Weights of a small multi-label image tagger: patch size [4, 4], adamw at rate 0.00071.
Rows from block 4, named by matrix and row number. Rows with one number belong to one neuron. Each number is 500 + 50 x the weight over its row's rms, rounded and kept within 0 to 999. All counts start at 0. Numbers have three digits each. After the name is the row's rms in percent of the matrix's.
# u: gMLP up (value half) (model.blocks.4.mixer.u.weight, 512x256), inputs 0-85
# v: gMLP up (gate half) (model.blocks.4.mixer.v.weight, 512x256), inputs 0-85
# out: gMLP down (model.blocks.4.mixer.out.weight, 256x512, transposed), outputs 0-85
u.456 066:432539544563457493544396559481507478532532589422450415545499450382415492473436506552519463523565501600462559513546469504421482556530517492521505555470568503580511545649556585461523565540397559415505532485449508541436453563462493497433414534557532583571499531
v.456 105:512503489457528464571495508538515490525592417546556601548535538530503493372589458514468471427462500496510463466515405444620487535453517550478520506562429635435519485561450500510504532344534508498554442591449483485479606558491539463521548516465541464437512497
out.456 085:546513565465559504578617539432448544447489496562486494443383534447525540462484478510520459512508504514573435484530444455512545465470528529558530606549498564502474530495610603514473457454482587575426437484481562500447451416577505539435458475449435463483568452
u.457 098:505473502492539496479498397489454550519596431494433535505438485501541474389507538414562578443590511519345494528473505477600555465508484504506552453544584560507476518611513588502553410493497501472482390524481523578508521480621593499471506474481507502557479481
v.457 081:482500528595472504465444507520482511458508495460499400549488483469479493489524486512475552534499524529437558466494564540410419561502555518508528502474558447507445575483466551514591547499432593443602447456500549561516460463490492453480468487528535492452539435
out.457 092:575513438481504466480475666568498461506531502564511399501563466555465495487483546618483484538511475438580553465524519469422447487531531491520467526509372541453514542542445476525498556497490397452551665473527429458503449536498428493519435500511535430393520486
u.458 110:452584544504481637582514499450512528587563462504470512535496501494492448349478460444495473536525543593518475441610402439537481548554484538486519519584568611502475540608455593467457521486435556466496477582471453454437482539507527462497526481452511536520517556
v.458 088:452509546517621423478485560486521508446484336602490478474570538539352457546576482459484505388525530485532506473456484508445507553423479496437552550513491433492450561461454500564523476478557464557425529472520499453486491447477455447452464488546449473495554452
out.458 104:509591592474381526569526518436546584532472504487487547530462492508527433391522451471489576478511536542519473376547445449509525437520584470427632552530558523619465490564414479522518508469466545464509501507401476425435465535441459488450445518414547482461609528
u.459 081:500494372498511464622538471584529436495449533551387554592462543474487504453458462503348340479522505489542476550453531487453482526437491438548447442478432532440462505497594523477561489471522519537511543471430409534444525443437551440404559560502476538488514480
v.459 086:518544540530469490505411501518460520504542459449575449466585544506471420500451519439558514511503422420460549461559560429532463476571479572542469498511582570548481457558517506463456492569504529462484503535371457424502458505503515418455474487519505449515491509
out.459 085:500522493462565449517508415470442426385632581610554501358516545522507481480519559458496506551459519565433445490603574453536554454553527437519463506500475546569472506454449423459527509541571575435450435415498482492447490623527643492523540457599437541542444490
u.460 110:451533516516541451488513501495441555531511521527459516486507596495518396498553487481501495424586539467496531607454544508602454489402499492426549556454480495567534434401458527448598443471529531437397518456427473475483512508526519534496510482504395524533396462
v.460 112:464467499565524486498427481490529563441524511509511503522524455472384513474534517536537431497488534529458446414498450486454499515446485563608438496575445531419445574592526475482411502466549495563581456494545516536506560514552495524528483537564587506534603471
out.460 111:610562494357489563512573421536531436458451447457523466514418485514502518526505537494551574546527473596503541489466534460501515483583441509404557586492510568485534533493474481512521482489514557478543439497496540534490526607388505531421493523441557514481568600
u.461 135:445531471434584529494459456504517473561612418461483513583497522517480448432514429475506490512597543528406530509523417439621473513495453515491550550507443576483515585527468491566483468368555459472534459557378545499548560595542630470500541527542544489470482464
v.461 117:371514536438519467453522504424513549498493492511499534515496398431530424551617492556574532523518512594533569478485485504490458513450543505406598593471527504493413513494435488471494397510482500487537548448493496525527437599437416476473491476426464409481488454
out.461 128:483490458569538447528502531424533375560474581512530466492482591467512517427438488533450516440461575477547462516465483486566566582515494465512529504420432448519537478571499599537582475500422602427518465555408495520463516488547452532529520470445496458523474512
u.462 091:500444520560513584601466557597481474563520532475559514584543474429449496521522508534441442481436466479503514482472417485576486512517483519545412515485433471498559539452467492520461589359417468490443540547427484429550589435536490539522538482511507581519497532
v.462 110:537514476496544505526355534603476466514540490579480498449524527460473472494385531435452479563547582492527427468584487456481470618498530453551488575464425414468493570451506493492469550396533459492482480443488480515413482545462478585360455582575422658463498479
out.462 092:511549442567475503580547554597499504523447441623442525476521515473587473463488540504370451496499547454533512513587508458484475511434513492480467419524454626619441540477544480472552422490510589469505487448476422494402467570422501457436430481548502539485503420
u.463 097:555448492504515567523477374515494420546586505465485479542388495481557521427503557480477415452518497494396526581492486508576478480543440522517432511564556526494510573533487539564518476407551482514529407538445546520461484521603624551459522465539563549461511490
v.463 092:448436559629536446481511466504421505433491456504526423547461458524481544521553441533487474491519467528464645511431479527504568498546491528454511534525576494575521517521553475586563494481484502604455468483494514556537534409568469448641596442535532496526544507
out.463 064:397500478621565394471414537403484545389566509561517452509517409502496475503558437538396494491520531557456593531505468476513517476565529512477475520383456509516491482573530557570572461472517537550439576517445425462572461380518473445621554468524501410514484477
u.464 113:502554515502482550514550471505542497586559486547493509554500465448476477384444459458512510492599533578499479479538435398530450490540444522513533554500571544496543539552493582534462430404525503498489467557441473457461477531521657472472545550536566508618532520
v.464 092:443501552585450437504542520410472542496448582487487431516555458532550489558563426543537566460573467537564504464457484438374445534425524500452554535505633480497468489448519522590498454483581474480488576438499482499506490468474468471525573514537486506559541470
out.464 121:588510628440465587461446483482534516497387586489483463487460570556400564477534556458543537450524587533495497387485421503441504434510453468435516520505447527516551500563516469531567553555527555533468507433526456540552514478493542502476464513383565515525576457
u.465 083:591500615397576469426502495543408474520507506463627514453575533431512474520482570474552548516558505461449436461503447475572473498555497512602485585518520463464520483518539539503503489547559419563529504469523487447434550486545540451510429515486490505535477500
v.465 092:557534477435513549442505546599480427555495482473518486516511524446539454523406562469512439580557570515488442508558513418610445527561447404555391505476533522454515517514531522447464496526511447548459498542426467465414466576510533501445464519486481553523408492
out.465 092:474492477580537412541493586515452553474551533549431450441409456523429509455529505564530504444515440480480513490521482500419624350496551488535554482530451611518436480490486509506552393525512524488385478525536497483595533462566461533545534461513488428487509553
u.466 098:555500441478445601518548465551483406569501529497506447550457456481496543445478411530482556571457443470505504523492517476515462517499446483594459446539561502397577455520467441530499462496443461477538479527499563432523487440492517527530542484493479471540468567
v.466 097:517569521608554485499533555495469503450492540527516522425536635445395531532489541523545481489477500581502514422554540517527556449534517459507491477518494518518454499462524480447606506522518595576399465454544459491423456485483475519548444426475499534550570428
out.466 097:530559464558412561567479455531501449537429566467482475547519606522530552439454503518451518528422510411502582489513521505511499509500406546540478365568541508494488595494557581414491544556507445504544543489451479481467571477473478418495542599482524556467525567
u.467 129:493510510442551399415470548497487462540505526448469461431524510450486461481394500556506456558604541496441504579513533418505478514521468482617410496449484563498552508619567583387534517586588488537454514494407478486389437562473563514452458451536504573553451524
v.467 103:439495452562505548642510538588568500414526441566551556591537463544525540518556468474399512433396506458520509488455539555507490535449600540494514449519466467526443479355449457574548558355432445587501504530465579474614593470491460466519573498462462513512559509
out.467 097:547493502505567445456504463440408511487442541542495419481319454428512489499441470530517526465524429494472495551547461528406510523561512549524473483485567489410512495469605439538514356558562529444465540438545504568644426366518555439498441547543496410512458495
u.468 086:472522516571525594591449321593458476449592448445463505551503542476431503467517522449459536513478494458371516474524490518501501473601475469543495512537559485523509500436460549502538571421475465543504353519441576479576589468525534476398520476525552489516506480
v.468 079:429566583539513523522401451546467466433564464446497450492527544452468504531528491495472555468442385440421490454518528559459532521565558465551530515456545465518492449406427564576604604455460464562555400515464538485530559432483458464509482565468532427497513481
out.468 088:504521496413504510479549513398472430562543521528478469399449446459593398580519479506483539541419479544447485594477443508490544486516577566486386532458533442432512533508457383598487436427534522586485493585463427466523482522627488534616464541487505359482477538
u.469 119:486456524422518524464525525472582498472504452493459502503459486544562520600527523592505501524527410437545450542591421504480511465559503482546543495552464552506555489536461554517494517472570413503466536390539499419484509507422438449544480431502555517545568537
v.469 100:452531488526399576592581532441593581519502490437526526439518489617567554568526419540495508519419405534563463497502495590421497453492555521483565412467500505526492419407523460553425604474524487500463495548560522412567550506491415546568569530444526468445527451
out.469 102:519488487553518408515495427543390476560373512424531542515598481498441520452471495444463483552520552464458532424474545483470444568466485480519455495476538417511469536479547504451510461559484501445546607508496542517539533385512499477438445549538470521501423456
u.470 066:563535527475504540557504536640497398554534545477497466559537500485570510456374460521431453475466492492475485488497437488519482512547539472512524464560412482548522447493524540539476535509532474493578477560478409412564524524509600362513542494506535559557517516
v.470 091:560506478502535484507472473452509529506578441586533527435475516445505528531435541504543464473547503503546546467394587487530580513473478529539553580545438491471471460491504479470447463512516520578505438477470491560405468649473476658433484477495479426508603385
out.470 065:491389496527489465485521540560533444531495575447493588502518495466531488490340450522511479460484476424518419535535490510540521456477649442567539456441577446605539416438534502492506529546453475453547482454504575519419484459426548426470460537498537520516487509
u.471 118:467510483530630489536463438540460465427510524541649458510548510526515541456520510498504517410531479488493506512429543504508517567533470696582539519550495475496510505545494528515503455489468520500491445430424475545548593447495579463501535491534518565580481518
v.471 118:510534560390492460532431531521464490524448553517438457449529550469542404505365466487467504631518572476546415480551520454402486564473554377557489599391469463422445472514578619443466485512557436472535496493540526469433479488450461568413491612481407540503466541
out.471 121:461503536542433543451509538497480568476504510530519568518579463569501556500542642453486468451454573507541487412572503486590462426558550443467492436459526610526536522488461519475540537506482519548460513512608436467468423572523512544525461425524521485454446376
u.472 101:549409472510440555542520432587466473507518518564489521529499488508419556444504547487478459535495532525467515459508537512526435493464464519578425483525520505505546493491399471439503490501495544573496461487530440500447522493507508564461484528470507592631481523
v.472 081:450546466523459517542572539492491443450476556494528556452552535469562512479533451510532531500423454507547476437525554505512512491452514465496504381493445471408419422448470429411492491555423541451471515500544533423500494474446471567493439520437454443471482533
out.472 100:499418402468449463461431532387505435566497498597486472624536571563499473527529502444482532505460571428471482467407523516517567524440397547465465491489481489556539484471457491442533516468541533542487448439456416527472517570443535493561560578440614508476472506
u.473 088:588514495460545506491470461526509440559555548443498493507492497512479449474457485501527436495618596511504545551517384405586427521449445512513512560513448622496522491524484469568475447394579490423608448560492493495532514624579639484542582493575519501497535445
v.473 084:454491443443555477453553488500527516495415619474491528467523456523482420597567549558556482460505546523481492515385488520539455568422455511501535581416380486483508468465485397575488350478550501443573509489507461503556527622469452477499476592496445412469514479
out.473 101:525460529533527446482462567406484333530428479491461506548550615523426439436445469446491523489531519465531430397450438552568536546485466492501532529491403489443581487515528564513591518519517502489557477509489484525514515557494476480535544499447532503527480496
u.474 107:518519510482505508511343470655501490479507449518364436555530442500480489479414562448425515584558536422442510456620529441454499547560505414594510544447533509529449478490506607493509528446468408484533418469508530451458499465460507523343491564487464499533558529
v.474 106:486547555496498451396471516536466448440480476407518514547573512460507507505507491476518534507463485422397568463559547435479456508554570486555508464450614566505493474523448504454565572565469541478589438477496489447537452495447500385556466410487536414466499500
out.474 116:444474534462487510515694533401541469551530517503537542448437538475569504563529404474497563465471474499510514614405476560500522516449529611383444449507581491521576508478494343553531418426544588547547500587490485555536502506533545499579499452535564504467433500
u.475 091:453447433560509441465515386502546509487493452466385470535415493528451495435549508540487461431457479523469591519487553477501496378470452460494552404509519596540476530508509446475612511501514518437501486506479494510543486499478552414476545365542543460530560473
v.475 083:483543455554432535525565452469523507493481506470316514524401525534532426498521505548528522467470449579468533478597510544461477401510541372433531460539588581482420514537499550461581497526522580452486459535544512541450429527468481400440541465519527518498517502
out.475 098:509560477536487530569498667533529454453493472570522546554499451447614409547460519473468537547523529474548481524519471489483413579517532464487465506449497463506517494465482548518481438431424456602561489486538473521460481518503425561469423501485462514403485454
u.476 114:569417544471383471575433370618518473517594532489533520503435515499512510413476540526398454516555394511522467535451435440529541451562483491483457489530495445538532447549560513430513566471481432530497453500453470554520455522421596577507547417484518550499504457
v.476 097:441446538530454475507477382483500580447456488471546461516467432605518510542571469549493519418502478496544586528422535556420507521520529499436514587493589434437452508497417528534550492477414452509502552422513567550537454402462452521522564421482442417469574562
out.476 083:511503480549558473467546534419529400457452491469477483445523467487537509574456495537501540515392511360483540556566506548457530560542536498524557483438529571591399442491551508611586407526426544431570573491515470528590467468571466439572512535473458417428512518
u.477 130:597433498488499509492516429527543433500552476609455507533499458453393504460427570451506496457563516502475463523460509473522489456529410545570477496511472537502550517468538532489465436450622511616515446497495466538542500508531680521469535509514576514578530436
v.477 105:445520464568515485540494527558439461419467541444548440515517537472580514536518501544420568483420411458494480490507534575482480537569578502448522458521551393472414510473433468575567481503428586451446535462482544485581531397453443421498437495473448535417394511
out.477 107:580555506526515554504535412560456487513379527428486518508487468476574632481505531486494489517556469473494551422456439437451508503462456493461504496535539523507568598441516457575537439556485559537494512456469563513516481498443580535420510505569494504486469477
u.478 094:505498476449508411538512403498530570498426460523449563410528489619445560450505468501432480546475535512523470531559515508394574496444487451572517422462428520534461539497571473472502407472557376531602508467552523544431486483470522552504578503509457502451571502
v.478 090:541474463421489540501430473506590565515465521541326482472489496589526492483470502524470554561575536551512423535596518481447400451456482371502439499497440484580542562456516533480528412368543419502534453466512530514450460547477520585479539535518479519467513555
out.478 104:443453530527544453462472531426420531488567578497586485514432519433435542552521479490605418431433455532480493443460477563551519467533575587497504496529547526426493468464483481497486544564495583527440501468533464354594529433619496491562513515535484464536502453
u.479 095:569402540576481580509512500570495469515616467452511516577522431385520559472485529423472504513524621495434505502469472516579577590523569524527535513541518420457455541484413493559528601474476535494473513492510506434561513519541488501448488518510485455524500447
v.479 121:536403515512463560528501548527527448489582509531542531585447441480568529531497503413513539491514598474497489475458480554632542621508607526465574596557510418426464506491409480557519605429433536488536521528528493513533510545515455488486488517429472440489473457
out.479 109:481639569468508433487464563455422498564450580558432398421458497504487485535482481567494517476474389539540426490587501514395462434525434460519465486451527608480532472564585493508489431548484452565508486501487464511439519512537511522535523398504471498490493515